config.toml
encoder_arch = "vit"
model = "masked image model"
dataset = "simulated grey scan slices of phantoms with and without marks"
train_examples = 122500
image_size = 48
crop_scale_min = 0.8
horizontal_flip = false
color_jitter = 0.2
method = "mae"
mask_ratio = 0.5
loss = "mse"
encoder_norm = "layernorm_no_bias"
encoder_norm_position = "pre"
encoder_activation = "geglu"
encoder_mlp_ratio = 2
encoder_head_dim = 48
encoder_fused_qkv = false
encoder_bias = "qkv"
encoder_qk_norm = true
encoder_parallel_block = false
encoder_inner_norm = false
encoder_patch_size = [4, 4]
encoder_layers = 10
encoder_width = 192
encoder_positions = "rope"
decoder_width = 128
norm_pix_loss = true
decoder_layers = 6
init = "kaiming_normal"
residual_init = "zero_last"
optimizer = "adamw"
learning_rate = 0.001
beta1 = 0.9
beta2 = 0.999
eps = 1e-08
max_grad_norm = 0.5
max_steps = 6300
batch_size = 64
epochs = 3.3
lr_schedule = "cosine"
final_lr_fraction = 0.05
warmup_steps = 120
weight_decay = 0.2
Rows from block 6 of the encoder, named by matrix and row number. Each number is 128 + 32 x the weight over its row's rms, rounded and kept within 0 to 255. All counts start at 0. Numbers have three digits each. After the name is the row's rms in percent of the matrix's.
# fc2: MLP down (encoder.blocks.6.mlp.fc2.weight, 192x384), inputs 192-255
fc2.1 108:119124168086182111160175103122140189164106154130097131124198127079102158122172096137221161107119130061165136100113104132141073089189127111146091146115135154128118129144144198078118213070174121
fc2.2 109:133110161103159080109072098145116107086069150126152130127120103148144147093209144113144168132151114183122150157181126120073177104110105102150175108075161141096113122121073144119117217205150128
fc2.3 104:136134146085131094197101130134098153111101148123128139149107154102128087143101165177040153124106140176149139147200127112134115133136133164116098141100085122127158096136095141157093090132181117
fc2.4 103:124113085130149035169181118149118122114191133160136119112068145134119102164123153098144068090150139155110120150178095064094128115109109132182119176179095126127126158111089101107122147161141136
fc2.5 089:111122114131103165092134095136187057153108084118123090061101107116185133108142142079130133146137115061158159109114131126147109131094104107119191101234147090156096110121133149075163173149134146
fc2.6 084:152119106171094160146136150127132108169146055151097090149167108163137121128079123168111121174112112126164114102182138090193182153077099123144134133163137114145084197098202162146147112057114140
fc2.7 105:138130093139122118145212106122198086177133138164115130165118120104178176135117129166126085145113148059092104093137132128076155120153151148121168158086161089177109122029255038065134148140110128
fc2.8 097:160129117110166139112130157156165070106123150110122119162115108119076089118130131017155100112150112078128161138124143113101143218096147134075081103200109147120150127112030104099121104140134139
fc2.9 111:121110135124144148161074165128179139085090172126121156130105133139177131107071194135073169141106155040137154152141176109098144152098135133138126127108104118139128080119075092120128114094174126
fc2.10 088:138119138119104113095152129117080121132164141133161140144117129121039086138095150070093085081151130134090075143129103106096109057108141139100054168156067151117176138107139162152102064127112142
fc2.11 095:092116140147083084114171137109109119059172181147144162126114159133181197128134147104140153102114119176183115113165122148108109187094097106135114154122066133101106113086076146115153155176118117
fc2.12 111:139155154117129071095130109144119124068148233097135118117134091130114101112134102110073090069103116170110136124136126159167070091134114080091138118155150121085151093136126173120125180186151129
fc2.13 107:159167100113147138108048101128152128242156121097115164169081148149099096114144120140109147179129120161036114153080134067085191148140103137130154159050173095129119153102136120072107137107120115
fc2.14 092:152120127136131151119170127106085126176079091094141128144190173145177087136140118162147129089117155163131138081109111134126116122123160148112075181153141129074158198168161104120160141000053127
fc2.15 103:148111112108123099148212134127130116116157190121151117127145134124076117094132077158172172113151154148153089127136102103116113145057122099177121124116101124155112117160139184152111122122100111
fc2.16 103:132141085171157084142148132121144108137193111131174124147158088127057079107151126144123177073151138119094157095191128137097162086160165162125121150117123114138102130123033164073127130145196116
fc2.17 103:138124102136112131115232107135123069131123105134128137096117125121080090099164138128205112026115194113112137136207127156133111088169161163165162163116162140121140136125000099149112138135150145
fc2.18 096:084139133094109143118148144120092163220163122148115149099138136092146118083137110110073141178126146169166139113111112140156122120135133133159091115153185110135141141129134190132146126161119139
fc2.19 091:150146113089141144095216090121134141136130101126140141101179216110154155164195101055031138101151109172182181096180101138137128127167173147112148138076144102103140090091177104105128142158098130
fc2.20 112:157137160109139192170168135122173136187134138144097156144225120127155119129135079024173083147149147055111135088136152127174076170167123101099087095099144156102151081108212119155109111104099109
fc2.21 089:117113137133122134098144126154102118055093200134160161155183116141085097146083117204060080149133113230116141135179151166132155084127100099127148074090140136149118137104178133123148113163131138
fc2.22 110:123155161140151189100095152143079194101107126127138098112173121126191154132121174166163125151139128093138123116070132134132144072148112132184110124201113133072114131140155172100151087152151131
fc2.23 098:136133138130115143141045168104146178147106194174127204108081133107126122153148138132098166159138110103156090163102121132120117125093132138086150112023123154165109074133073206152109157090130125
fc2.24 104:105165080123105009148106132125141119112136097140122119114165134086099067109097070188127221085094121139163113137101106149138078087115112143173193124126069129140148173108098221183163114167098132
fc2.25 116:109141117161148120138131128108087054098152059148132192118112101176142146163168136208168167121091136158123121124129116116132171060124106128184176126097134115126136134141129165110102149170174136
fc2.26 110:105111100072101146084149114129122194107121109101124144168129150099095156132114134114137144060125133080104123255066081146052120122153144115157134132114055159129151169150131134177130106095092131
fc2.27 081:158156083109086148116141133125160178145135139125140134136115107135118163141121132190126120084151138131153188126175106078090133149125152172118112173101163135161104089161201081141143100159143138
fc2.28 107:096144129121131067152163119144125140120116158110119114136110112089117157145086119094093104169105076110140181106211136136168100112161121165120106079229129121122102086158137127098132112119193123
fc2.29 093:165163121146147075108194121125139138176132123092130125144084164082099140137119105129173157097124104185151104110165145072065101107113156108091134150169113151134115174103042136140118161081097124
fc2.30 095:160117153156150082098151114118116140113156148135129110136141119142095097139139071106203147176124092129139115159184155121171141154123133150157075077181175141143127133101086207140081097119149127
fc2.31 093:111123170106113110170103141129097224072130190104164165126124170124130134137127097103184145187158135193102106154082123141124114125143101136099084074096116104132143101142189164097118131133187091
fc2.32 113:125148112105148052116080120130141191126060089132124140162139135121083106105123072136140131136101097147180119144094114162086048149100155134128118079147126130174145128144122163202119102112105157
fc2.33 108:106111142120129188060183164125099129095085093106145105091159149154115193149059118157174171174107104093160186133102128141153070109067115077182146123142113107091115109129144100112145106082088107
fc2.34 109:190094116171131164141148163131137161112142047122108156162131145165175138129115202186174054186100140089124076078080105080169097156155169137151100091156186157123139123062243130087108116106144141
fc2.35 104:100120147123088128111171077147104107043125160123128105128116158169184148126167117106097148114160179226108107095179141131131145117109086114118179113155112136121127106137114142071093229150030104
fc2.36 107:143115094113127127144177148145155085164174054117117101118045144139129113114134165040131162179152061101121124121130090081145166153141079117099155092128115138151136155122179161085137115102173125
fc2.37 109:115143116124149137097093165136088168113178092165114098102123175130106164097092144153066166125142120162134097120051104113140140125091089109141158166199079091103149183145160120134184159145076140
fc2.38 095:133131109143112103101112113134180105137119053118110181142059112123084109105149143099206200071147151106128109177087142133094100081132177126101099101093159156130136146156124107149133119121137150
fc2.39 100:135136175109122162143071138146081146122134112130110105088095162148204125130156138158096081202146131177090133111194167058107073187119073086095048172020174158087103092165146085151125152135132097
fc2.40 093:109136105110103150255101139148142200154121182149109120113115138095108159126140098125113083124116159093117107084101148137107149113117058103120136128163145107108083065120113149149088117133146109
fc2.41 105:111100095163127137115225157117084076059202126101122108062120092138066117112094131103126148143117137121087098160041105144127191106156144108150131117154073140147157179132160106158133149171146116
fc2.42 105:103150161118126166141084151127114112132180133114141117097062097146103056105076127073122139108159087118153115104140121125178154171100154115092108123132104143072146140164118095168103105160198083
fc2.43 081:160116156114141143169152136145198221148135130135081113138114141149113188154114162161186129108136139122126151107163143099156073129153124102115119168081166087120116070122141054130101046186108141
fc2.44 110:160141119132118118095124086145125081043077117126158123070240109125083138103214073186134145099150139177171178124148113094149154140114081124121083112147160097103163186148183156159137158081080161
fc2.45 086:124117095127127112146031161132152177125137154138117126111123077136186124158121151155111127142088129165179070107167131128122105112061119118138174130066087157095133105106088144111122143064193121
fc2.46 104:115103101134138189115112097135168093115114115144164161112156146117161171131192151067093119098196111038128132141057141161100168135146137151093169113138134110159130143144196077162087123152155125
fc2.47 115:158164117092170145113073073128167099150110112142140104108186132157079099132145090170064175096156136186144147110111125099146139121120069134097223124085113107101104093152203121114138143108096096
fc2.48 085:117146114140145169101111085141128143132171127150130141099175127125078159108149100240222125134124128141127074164045128164115081076102082099145129113171182100136152137123219149125144096165076141
fc2.49 099:109073099126151156168159110125148071145139123158129179098106168127127140139114142144146085074152119078081073140183109098121144124109154147151080141124143119168164212115125128178111145176110167
fc2.50 100:139124166116119137154124134123164122046105146146172102078216123128119154135200149085070111146155117134206117066193129107118106176139132095114121141021132114121136109158107174152080178055087142
fc2.51 107:115130130099131126182127112109073207158100165107152169178087128126146125149104133117130120175136120157064152162137123167145102114112163122103012180116144115106150162129156030110149121160172134
fc2.52 095:144119064132150069076076135115124126218146138119133093148144115112161166104104109172175135199146140125138116110158131106129148130100151136178138152098115084182156131134142147133108111162158127
fc2.53 099:099114063185109085138163137109142097120154129119122116161103076139057100151111114103103085108073105156130137161160128071158172133109132139132084107155131142152115152105020080115091152115196121
fc2.54 096:121117165142100131166151120126115062124129195108138137149139150126126152092050102097121100152123139108090113102117131113134148125130132095120140127094213117123128199088109098098132071122143159
fc2.55 101:164129123082125163203142101144096145138117143133137183157183170127163114161102072133159131091112161176127138068102166164168100097215181138098116115045171107123152177092121132138063157102113109
fc2.56 112:130126111124055147127233149102080137127078126097148091148104129131140202119135174159179130102126127119099071116172146134105166123096085115129142144160136137122166166116139132072170140124105159
fc2.57 099:122121148173115132151155117115115146038133164128147146087143106137133152103131094156186123064120116157166090139120137140175094036123135145157105122154147103115133131144141144161113137175100108
fc2.58 085:116134154087149098224089132127127252124135185117133141146096150141136112114136124067143124150137113152088129094113135062127097134102140140137100116131134157102122178098117165180131144114146120
fc2.59 108:148165141169075141053104134126087129062101132121161132137176107159218156107179111083173089199135156183102189078136158123136135112159106142137116117151177089117152087128093132088123144170053150
fc2.60 093:181135123155118107160147140154171145021164173118164101135143111115158124151110093140240192161146135110111129138103158105133142110069108104149130077117114122129102102125157106140109134139091136
fc2.61 093:132148073115205145101073153155173122176098102147089127126129108139110147120148158162163151095140137108104157134091147093103158116156074129132154136140122091122136076150132157075136122063129117
fc2.62 089:128114174168118150052107130132118131140142100136122142082141100156108060152108111099139107082131077118143132182075099130161171155109127138098080074159163137095132107165196123078136074093140131
fc2.63 099:078132128130107108044095116139084170156115142109126077130037093103171182147095144149136104153101147182083160183159120097130217155166094111114125098062142152155101053151097127125133097191176096
fc2.64 081:116127166127113140160172141108049148090142153119170160174118154124131129139112117106251095154148121110102180164145106146100124126057157121146098107101144094144083113144182088136132066185175123
fc2.65 088:150126146143159150095145102093124145156142113136105105105100163118134110131114132120088113159142131169172096123217113105164104139151133112187118191140161146149134105145176120114151136180090145
fc2.66 095:105135160115104093116107098131073183128126150120116138153156158134111157111109114174128129114113143206132108172072167133122149126097127117135156086149170156121132181108109174159130159166119109
fc2.67 104:139120144184140165059147137106097110109142156097120167068146162086103114135141131109165164112152105109095133134066127138111147114169083149137104114127133148107148166176083201086107121086112113
fc2.68 113:149132079114132135054157083107092118176129176131101135158062107084113185128128153100246165153164119067112093136144143177132190128154133143147091150086118148195123141142154084118133154179082128
fc2.69 096:102115101132164097071190092117173093208170164143127129118110077085164136101141073098154155136123135084137109161171132133115065140117116150158129139162078140133105139156137177107137111117096112
fc2.70 096:133126131136127171167149162117158176101137084152148123184144139149107163153113137148192148131154143082145156119083127126155111130088177142155094171116130118134089093117236022164126087125070107
fc2.71 102:117122163104140176120114112128121174117127176115122108116131135126118146115184106178161144157125143205112082130059130129157139138124091125158070112168108135096177107149116186114122168168086142
fc2.72 093:095083114121122099090080120108105139155090108123155103134094113125107105139096147137140151099119101099111081164116136175102118100112169171143114088126151153128129159154092119144150168126145142
fc2.73 094:070094127112112097175114134101133135112031097113148140134112136089152135138080165168107155120107136098130162056069158135090131123056149119114167137113142120127109077101055123090134130132153145
fc2.74 083:115124114143131151185148116105104071099183051177117109117138112140136099117094131187129097148087168168167105166122142160168100105129139084122181150083113137199120171065098110146154125195134138
fc2.75 097:141155130162141136182195132148152109123141153161148113119069136118103198131165158180201139076146137088126112104117141152113152137143124145169134101158154094112111141177228134177119075096102124
fc2.76 085:149130169103112127135047133157121157102136071158149137144153161149105147137091086173071132141103160092126141069125135168135094117102100120145135136153106136133039095090145062138118086128032144
fc2.77 110:117087082169108114124006159143142092158107092160074106093149125106122130138178152095055158077120108094151141150030144090106162118124110133137160122064104127129157095168023156121108128062095147
fc2.78 092:109130113083106127138198091134131121139081148125121143103129133116139106085180133114036169082136161122147139139081134222099107144151141140104085147189086124111147100210132134131127108110105126
fc2.79 091:142142102128107100108112129164134100169109172147118141145153122113174070121150088139090121099118141115150155162100127100152096147089129095096143107130166164121115068096056176209075172152078121
fc2.80 108:127096131155107117150132122138166075079211120132122076105140109127120167115115158028090080081147122034151117118165078160045182139082135122148137111084058121165119091131033113064141137092198130
fc2.81 088:124124157142047045064162151129134146048151208108146130159113137177147100130145119152111137175097109207112100138152109102127117093137164102143141133145095166150085128144062100143091174165131122
fc2.82 111:160073139152196087144109116146116113158171111129121110121201105148111118134149093166093120126136109130111102089119112110102140187099090150094074164084150132108103137144117081146144147113088114
fc2.83 111:090089114094106152105179114145138107169108173115143183125065084118181093111221177145131104190136134115079107173130104130105143130134137119120094139032135147128173108102102101115098129230191128
fc2.84 094:151145097122109141100135112125141062144137034163167134103169145126162102116128118161071188097162133132218108133087120117105171117139130141161135172167103124159171231117198201092146160078047137
fc2.85 100:147083109151148033137125127116120089130130108082161078121140084148102072135161143054153113121111087136040078098096131086098162117139129108116125121110148120114154102128064138123127151108112135
fc2.86 106:102093143107123090156031109141105133165106087135114116144216140136183103160130109149082122146096163203147134116158108105098105111115134119131142135116108112137146149142050153158138155113153106
fc2.87 096:099127166121058164137167112135124141139109135117149162101140100094081159136121135167118147148118129049156155120125144155133090103103149086151094160116127141103133092150133150107145092134113103
fc2.88 084:122123133152103112109084137131162119111128093140110127107130134143119118084104149204078163110113183127108094144078086152093109124066098106152173179132121119118163120078027173155144169171076153
fc2.89 075:114129106141149119165026130120122138150175182117143146144150128127128085104147130176106120145163119148127101135078147172044131142097147114098073133123168156142167084121060166148108125156161111
fc2.90 099:137133153125179166100136125141119111185136132158122070110141143137133118109172140078090123099154129105123111135078148130172154194179136160126077147129108179126107182169130147160118050087107116
fc2.91 093:120125089185060135126152142124141103120185055115117143140100070118161077141055120111129091140110147109110183117196121122082121109075150142162154121151096129151119082132020158100125096124211099
fc2.92 101:156138161126121151106127101168110159156132153159125124157073105122027188129102133073161107022154159130161190115172114095147158157115091135135116153134162131126115117122212067178117120039119143
fc2.93 115:161118111177173141183089108139101089062101104130152142120099086138118179143140142186150148132117145154093129173177161131129119074113145121132193115086130132162124155086156084196129100180167159
fc2.94 116:079129145161149121104064117111141116086121109129104117153139115140139131137146139185180091150130153139122138134129149142121085115206136104129099139131160215143148124103128159130125091149075149
fc2.95 087:113136121172136116070150135131140123055146110102131086098100117134100171111175137109129098163111127143131107166192113119118125127116096124072144119160095136168094010159117141140114110205157140
fc2.96 101:113124127134138148167116133164130098143120082141126128126092157081129149106138115098109100108122161059135112133113133182131184165101120137065220079112151130148125085158132095110109093170205135
fc2.97 083:119141188129101175085097119112127136149125151108143137148104148148204181128108108071142169200152113124138155120139143181152098189107166144106126143068098118161115112115224103149099120180210126
fc2.98 089:122167208136114134098215126125154079127143167132139130114000128109166107101165152145075114195134164137119116159099133077142124100119136129143153169178189129161096110129238078183147107255121130
fc2.99 090:108133120149145144160160141130111101165160131127145132077101092126116106122105134172176130163168117045150025142194114164100100094056118137178141172142088148136160162145168169089114090142130141
fc2.100 096:157110129176132139072111150101126136135110123133086148123117134102114137116145186100099101111131133049073191129137098143102115140182161117110077125155166140123103133137178081139127083069122134
fc2.101 115:127125122109132132184080093103135084236086087157078123156119174156122158159077131170079132144093147114068150116084117133119100152162161127085185154091115124150111135083129085162148187134131144
fc2.102 108:129146103148141109128154165137111097056151138133169102156092169144148112141078146177108153177107161112097113153169139123131093164091122135100160105150087106160130174121066151135138139155158154
fc2.103 119:150117129168132079135115111153211123166152108115101105117034091122168131104182194149193108087130131045128079113162103129094149103153081129127129102148085133127124034159202114081081085131188126
fc2.104 102:120096123090136132133141128113151086093122113127106115126034164132095169116120191135058151142125139065133042171166101160117017119092148165141160149117089170153126116140101009232119145123150142
fc2.105 112:102153142083095131122103126137074127113072167144165082111179111125121138088129125161015139144157155154140194068165136110177108087089104108170100125156130102084152120155090150107149169128116126
fc2.106 091:161144114115188136126082109143177145145122143132121117100131132125123181128142116096107139077135102183097144109110156069153154156208110148126168106111147136149124166138154116178096169085124119
fc2.107 104:130174107128124157082133117111077104090107153131134100112162140152074108122078130179101112104118122186132119169183127106166180144170159091118061143091155135120155119159162112156142074166089156
fc2.108 098:153107160119172222119147128143134117095117148126121102066086122101147126152082127113140141124162117085132163137113132116147097136126128125115104151058111116077133150170177097125158138100113133
fc2.109 093:106169132115142158048191102140132101139114122125131114142138084137126098152119102096110151165152120165088174200081116133095155129168090153153139102113130176136154157100066114144141139114100103
fc2.110 098:094117194111135125187143166148162176059113120123138134124134173147111135109154155125092170134112081135152105100113125164152180155078081132082115104149107130105091098144125084082124128092158120
fc2.111 098:154125177091147087157085171150127188197150132118128116172187108117109100075062118087159129129121114111101071107132140120144098146132159146130043132117110103157162137102102173163108063101129121
fc2.112 112:134149103138101113098092129101124140095052088146123096128205165165120115150088152112015142123082151094126167147131126117149176194202142120105094091177138131118124083139124100177171131080113126
fc2.113 097:151109133148094203082160130112113082192141144113117120120165136113099127128115105071160117124157078055098128145123109201102215137171151152123141164175123152148139161188188132016134071140139145
fc2.114 104:137169138128168133141139109123123159141137131109123147131174177110156068185152123109139145156133124073060171148101114105151159157151146139098082132137117155117120142098159126217122075110092109
fc2.115 096:132144154138130160141198089120180112138164137118147139129075112146151159113133105107209163137128122080082111134055161180119115194106108128101069126096140143105113192125115087110147121141183108
fc2.116 113:140114146125166146149132138152111145123134148135077115124169161150089149116117123132080094074133149235101131118177127143135150196151137128143183120152116089116121139097150126160107107160093117
fc2.117 101:114178134111097168134210176104130126125140065152097154197135148127153116112091123114122105113141195151108141119140153163183121136152157109077123093193157133107151154100138164137111078089178106
fc2.118 094:131138134130125104133061098140151108214128142123134106099065097121118078118120156216069125132112134102106137130116103149088136149096116140121090201129095099175099155197090131100160115162109167
fc2.119 083:111100105150122134118127127121120149110133114104141146126166154107111153140145107055228080135138106205136142198110100115078167157112101161124129070137127123135150104112107169110150127104083143
fc2.120 092:110131142126164116153066091126125091095088107116104121114164123114157182151088157125093114140126127134103114150034105155109205119153117071099176125155123132130140140124168074127118131144115155
fc2.121 089:098126151148107218142101168133130136085116119116150145103132095138168167114185134045093101188169072082146120079177155107140117181113138125071122086023160123135137133144225060155111055136135127
fc2.122 105:143163138064120153138164117141105140188065175141117141133172121122154183126152120167124132115123152155121204151108134137141131079197117145122117122042182109127164144099101133082145199059106112
fc2.123 101:112093160140104181097145103134130074142116097123142118137054139112108174152088140133116123146121130117078136171088135136098178037098080105129189108193141087138114093142179088140180137161141105
fc2.124 094:157144129152114154128092132147113096140128027110126132101104153118132128133116101182106115124147109167167159158129153111153142138124113125093192151135138135167091207147145181134142093105113107
fc2.125 095:170104137184086076119056144135128117119068106134117158150125087174113085127128161121150142110088153136130176160109195055181136133121169165162169111066129182165091134122124185161117154046160106
fc2.126 086:110139127176109105111141124123129040171161144098131128136200126137058118131131118153079128116123111085136105148079102202075153024186096151136116127242098155172168087187101181103132113122108135
fc2.127 112:150112125116132118072151143115108066130177220119148109115080105138167104097102173094130077073136094144128152161145130108127104153135078089107100103184092112086157110086037153106144125193147136
fc2.128 090:156144155084119164149151167153111181168172154145096118129101141112105055136142093102196129139089134126135128125104118070174126176166165138091041128140102122116082182078150051176141145028140111
fc2.129 084:088119118123172138169086099160150110103116114124115163071085132159136092138128147184056153116103119108147085194121114142112156115154119133123122087114085179153111093145132092107095119083195127
fc2.130 111:095129116161149108086048080118098124148053106124135120147156133170150141147126154134086124215127126190123121135125122109122164090146159130190159079146169158147141160103136167076105155084086136
fc2.131 103:063105151116182023132091150115113139041136128152152114143150114144123112072111127082094129097131070135155088105175139174123068174196162123146120098161032108103176115124106142135141112156152080
fc2.132 084:129128189114121118127115108124146197202152145160119148171173154161060084144101093186119109079074133123152096159156127161111063151158143102124075138140145145145124095106070161165140155141105102
fc2.133 092:145134129119139111163102149121150170182109175125112110134130145135147097158161131103120114153096130122135095144140108169103145179058078132126126140084137137122130140104118178098074136017053125
fc2.134 098:176161160130125145148090097144186144246169128141109129134081167138106141191131143127058130083144133157144132119205084084110164173122100111114138154109190108115122159103172084149093169043111097
fc2.135 096:104132099093158078187029128140105128135101066174121123144176091122060126140122121136104122082120147060136142131047122177144136103161125126158090130092142118166195131138077122122118103178133137
fc2.136 103:115140081144178132105187110143052172165134200125151138146123060105125098106108102109163074164094124196125164101118139129146077098052120150167068140185124108075129180107101122111182150119100150
fc2.137 110:150137138077193149083141130125124039183116150104127091118148129122066130107127118140074156055136137118148113121126119082132154131108106082094141159105144083103101174071155125069180199126108135
fc2.138 086:137112127130119120082124093112149151217141114126106083153143123161132113130084100125170156111128107185139130114102113145128133173153151116139063151167118152083137153131168126159145214081063135
fc2.139 102:134123126081131107117121154116144145110131153139120143159115162112158134145120155119189121090123121147118109129124126131117146184195142137102168104100133125127146106077154125144150167113146108
fc2.140 107:118115147103159144186112183136129171068085142129135119128138130130174186124172181112102111188128108139144144055217123133118095110133157137123167128115118168099134080113181131104095116080159123
fc2.141 094:124114129154134128129052119127111149131136143164129095149066127154163132145149141082130064190138113128163178151239154077136178132097090156138156084118163095173102088130097160134160120143201152
fc2.142 095:082114137121169094109076103123153169164137187092117141158034105109163203094093140132146120169126129124134088144093172248088101141151159106114160144184103119076131093185192098080161121148146134
fc2.143 095:179183126115156120096130090130085071136195117138138142146106178131139066154109105118135141091144144225158132117107172069169116133163078148139128141115146136097185168072103158154151160131073134
fc2.144 121:143112115121142156098168126125138055076085092101115093120112165141196176095166185063139129169137146136123128150100144124131175111142123155113171093159104166147085122097232124095161078141152133
fc2.145 114:117128096124106119152126073154082098086150157083124154147107162103144083160088110090111118133145123158040124168073096160092193070142129134104181115118070143130118155137075186109157150115110123
fc2.146 100:101125132128102145158165102127147138103133101097120163199073108149206110192094151101165080208161149156117130108119122109156120113133142128114110123158136143172128101122163060152111122207169117
fc2.147 075:125160132124137168147081116121122110138143161141134171099192156123141158133154096144077139122095165181092106135114164144122137114107119102107200114062144087080139129149116151119158137100089130
fc2.148 091:124121148106088123143132142149077082153187181139130092133119099121080109127164093149114086074105116092112132099185120085180060090159118113160173162182137091079172158132197161160141134190168133
fc2.149 103:130156111115105168126154116141175130219128061133101110146157183135112112168165132101109118118155106022116152124102094096082187124110103098111076127124170124139118045188149175141129101016169105
fc2.150 117:114161115124095181131152129116149138130109136133108118110164130104139142132124142100073144123164124056198188100113127136154141125138131169109148097169106147123101089198131165095134118031134110
fc2.151 086:108099134149137041107176159094078145201138144135108105086154068111120116105118124167127186113092130190154106123194120208117121119125154153145132185107115090085169139088022167142129143131137114
fc2.152 114:125121095104127152096100133105123104172073077152139079159138116120158099098134143199142156151116115100151190125143161152168153152159149147169106103160179093174130135123178135148096087100165129
fc2.153 106:110140064190134105089086167068133132119190132150120163115147112115102156134134127182149135136099125146155139129163133127131087107110171154192143163149108108159145145105147107165156105161121150
fc2.154 096:131111083129128095131126152159101110132137141114130102120124102124125222159115121123165140167107128142101098137076140116147208083122084093179159141193102129108139223174134134116151162095081152
fc2.155 100:153118079125120135150106158148163141183102052152063062136147161135142182136148162140125097122105122109126127083102141091055173160137103146137128134182177115162124098147106134092106118097134158
fc2.156 095:193091126124129182191151106138149101138100121155112140111177167139181077157100131154083131070135147123139142084203099083190090139195147132109171146061148168094115082140144085180124123083125111
fc2.157 094:166137152115104134139172112130154122113112115096150119139182120118157126123181145124144130115122140117105104079141118146102097117143165124148089111137181064098173108127108111065156106133112117
fc2.158 103:128081128126112135113183126122162095147122133083121125128070099131163120109159153053133074134152107182097132113096134120144161137183127126023149144134179137114117122145095077099106153236217127
fc2.159 105:141120114162147141119053110145111165132107061151116139147184094160134129139072122107196135153103146154130111094107151090156106124131146141135154170094092134126111138108102171143113146099131130
fc2.160 093:139143162085183064159123161172141134152110114127125107143107135124108133105118121111182152113161102145110144085099135084098162140133133142134137170227130156087136164127114201147085122127129129
fc2.161 093:183141117123126109128193179139164120133160153087110105159081126147120118121108160125165105069144130103106070130158143097092193157127142158109147163098093125120131173087173099036115147091119128
fc2.162 117:105088091130104140112163149110105125156102059143133148101129094133168161110174138163164155220164116099162174100191148156143111118114122136166168111094182112156151112144101113107137108122095152
fc2.163 096:140149167088157177184140156132122139181148154109121100092070146138157129152111116117131115117124119079151085110140144128159034150122110075086166152097139133069123123109196082160113168178056128
fc2.164 102:122098142090101131166149131111071194190157145111114172147173167116136078126120111105120111135103114135126031099135094148122054100154166088121121146144150149050155136107133148091130130130124135
fc2.165 119:140136102113158119117127146109080175163125050147133151167160103124078179132082164143015105096109130037141148117094116115188100155119179133143146124121062171150076128111085125202130076144147121
fc2.166 101:150167138122177105072073130134101128131108135137168166104170093137162129101238104157072129127141114113147094093082175122183081119169124127133101126063188110069151163130188182165129112193075129
fc2.167 097:120116158124073160168098109113138111105122100144128126116089151127209176152127138159125091142139118149128192073126132183184078149213142124079104160121138138108132133114097160108113128136170134
fc2.168 080:129141145150090152083092131128111133082051165117154127130050115105109160097096121067155116090127091073108144162099147136155134086115198130130111115128119129169094170133131072114131135143155177
fc2.169 109:096112160092103163144144154116183148183124151112123160156082139108097117109155110126134146181135145015095154137098083156144042204121130130114056136148114132122094134166177099105122085135131133
fc2.170 092:146124201131141141124089131120174129111135107143054141163151168165146088115087127099121086130083081109143057171039117156090079138158129103130153129124154146126145126099150121131122105152134142
fc2.171 104:100101113121174083154140125115113152131112119125126166126107124134151148110110142187148175150122134163154143093109143152122101120054128154151075123151081135132113137134015097139155140139131117
fc2.172 108:096116149126111122066079132108117112084146150148144106087166123115129110131223133090097136155190109178163111142138135091064130150063088116147148129077131141116150126154086136120155150110149121
fc2.173 112:139136147164098110063165134113129106104117104091118104111159153131113070179179116136045091222134158171166149124183132098184143104128118136147130138140197156119112062113191095146125144114077116
fc2.174 093:097160120118141192141120179111136174055167130136134123095151083094103113081100097130125071147098109149178106131103133126171103098148141125129146128255113121112137121150170120079132108160155147
fc2.175 100:146144127153131104152179127115128167104105126114136131141031105106137127144087118158201117137120148097140092148112122117150133133120127135162096062151151099151129132112142119150119118190112156
fc2.176 107:124164084118115177138216142130183096154171121128102122146161203113116133124187076079185155052130152110136136158105122101155132161177145144106134094131097141129104164103136149174146149148110104
fc2.177 090:133120122109052162103078100137100150127082141126121113147155158120113167130135158158126100140122178193078171175175133157020107163128154157070107105141107129109100093131058156133149104066137137
fc2.178 089:102095131127154149181155137145160136115146192103131113105087171125142215131193149039176111109133145104129146099144113118110170157106126155154117069124146103104074111195031123053100167136185128
fc2.179 091:090124151085129153186107128116150153196117205121147119133105171104104140093107127068078096191129124108125156036056137212104113113142127129109101153135122088088094111132156150062143097166107125
fc2.180 113:152109127164114090125116123059162104134123109120117143102175074123112082137047101104120144100105109144132099103144143162141118142089144076129223141106117160137152135123112119117146164058094126
fc2.181 106:162146206168139085096124154105119140111099159151148171155169119126133051176166140150157151085096114149215168080111140169168077094135151161138154169153069159135118132097053206155111141064160105
fc2.182 121:153140149142147118165114132149112113025182070123128149132164163167164148127111108145139114161146139170109105098145097102104142100115095120133178140159095101179135142151166079119119148122136124
fc2.183 097:101142106151100141148180117115108126073180126132131143118192153109065047128095060176170137050109114123122174134051081163182104135149155148147108083160079148149103169080157205074134084079117125
fc2.184 102:103103098123108152143173114116142123107119148130116141122089118097150143152136105046129137119142162163121187048228114152157135186138156154127111110116119091152079092132057068156120179188167118
fc2.185 120:129100127161118084143049159101119148099122156134136156197101120132166086163158120091192126134149126127115152100221134107154084124172159156106105130059123136142124095150077151181099117162145115
fc2.186 089:138151157103131180079115148123089109098149103113144145129006114115109074132134175079120108094110105107126051159151086143093132134119156122077166138152124137093115151155116032093138186137135144
fc2.187 086:121118149161123146169157145130159119052098180112110140179116112152143122178124089112115114129129132173101166107154143113158141127137127113107161106146113116136116105145095088172157165118109114
fc2.188 102:155104099126106122174052103130147137106070087153135148129095107149167109147112163096124124094091134130110125147021132120185161077116139135142145112142143113106105140120049099106125198127139130
fc2.189 114:114138139113124092172139141113135120124133079116133099119132073146088150111110139185151116151120109129139112108173147087138186115099076107156083149164076115133124143145123098142147116126109122
fc2.190 105:126128090103176174140133118143087103063110144116126161095167108107122106149128102160171144061153120085156177183135151113133095119112089112115146110124145179132154099113144105154136079202117138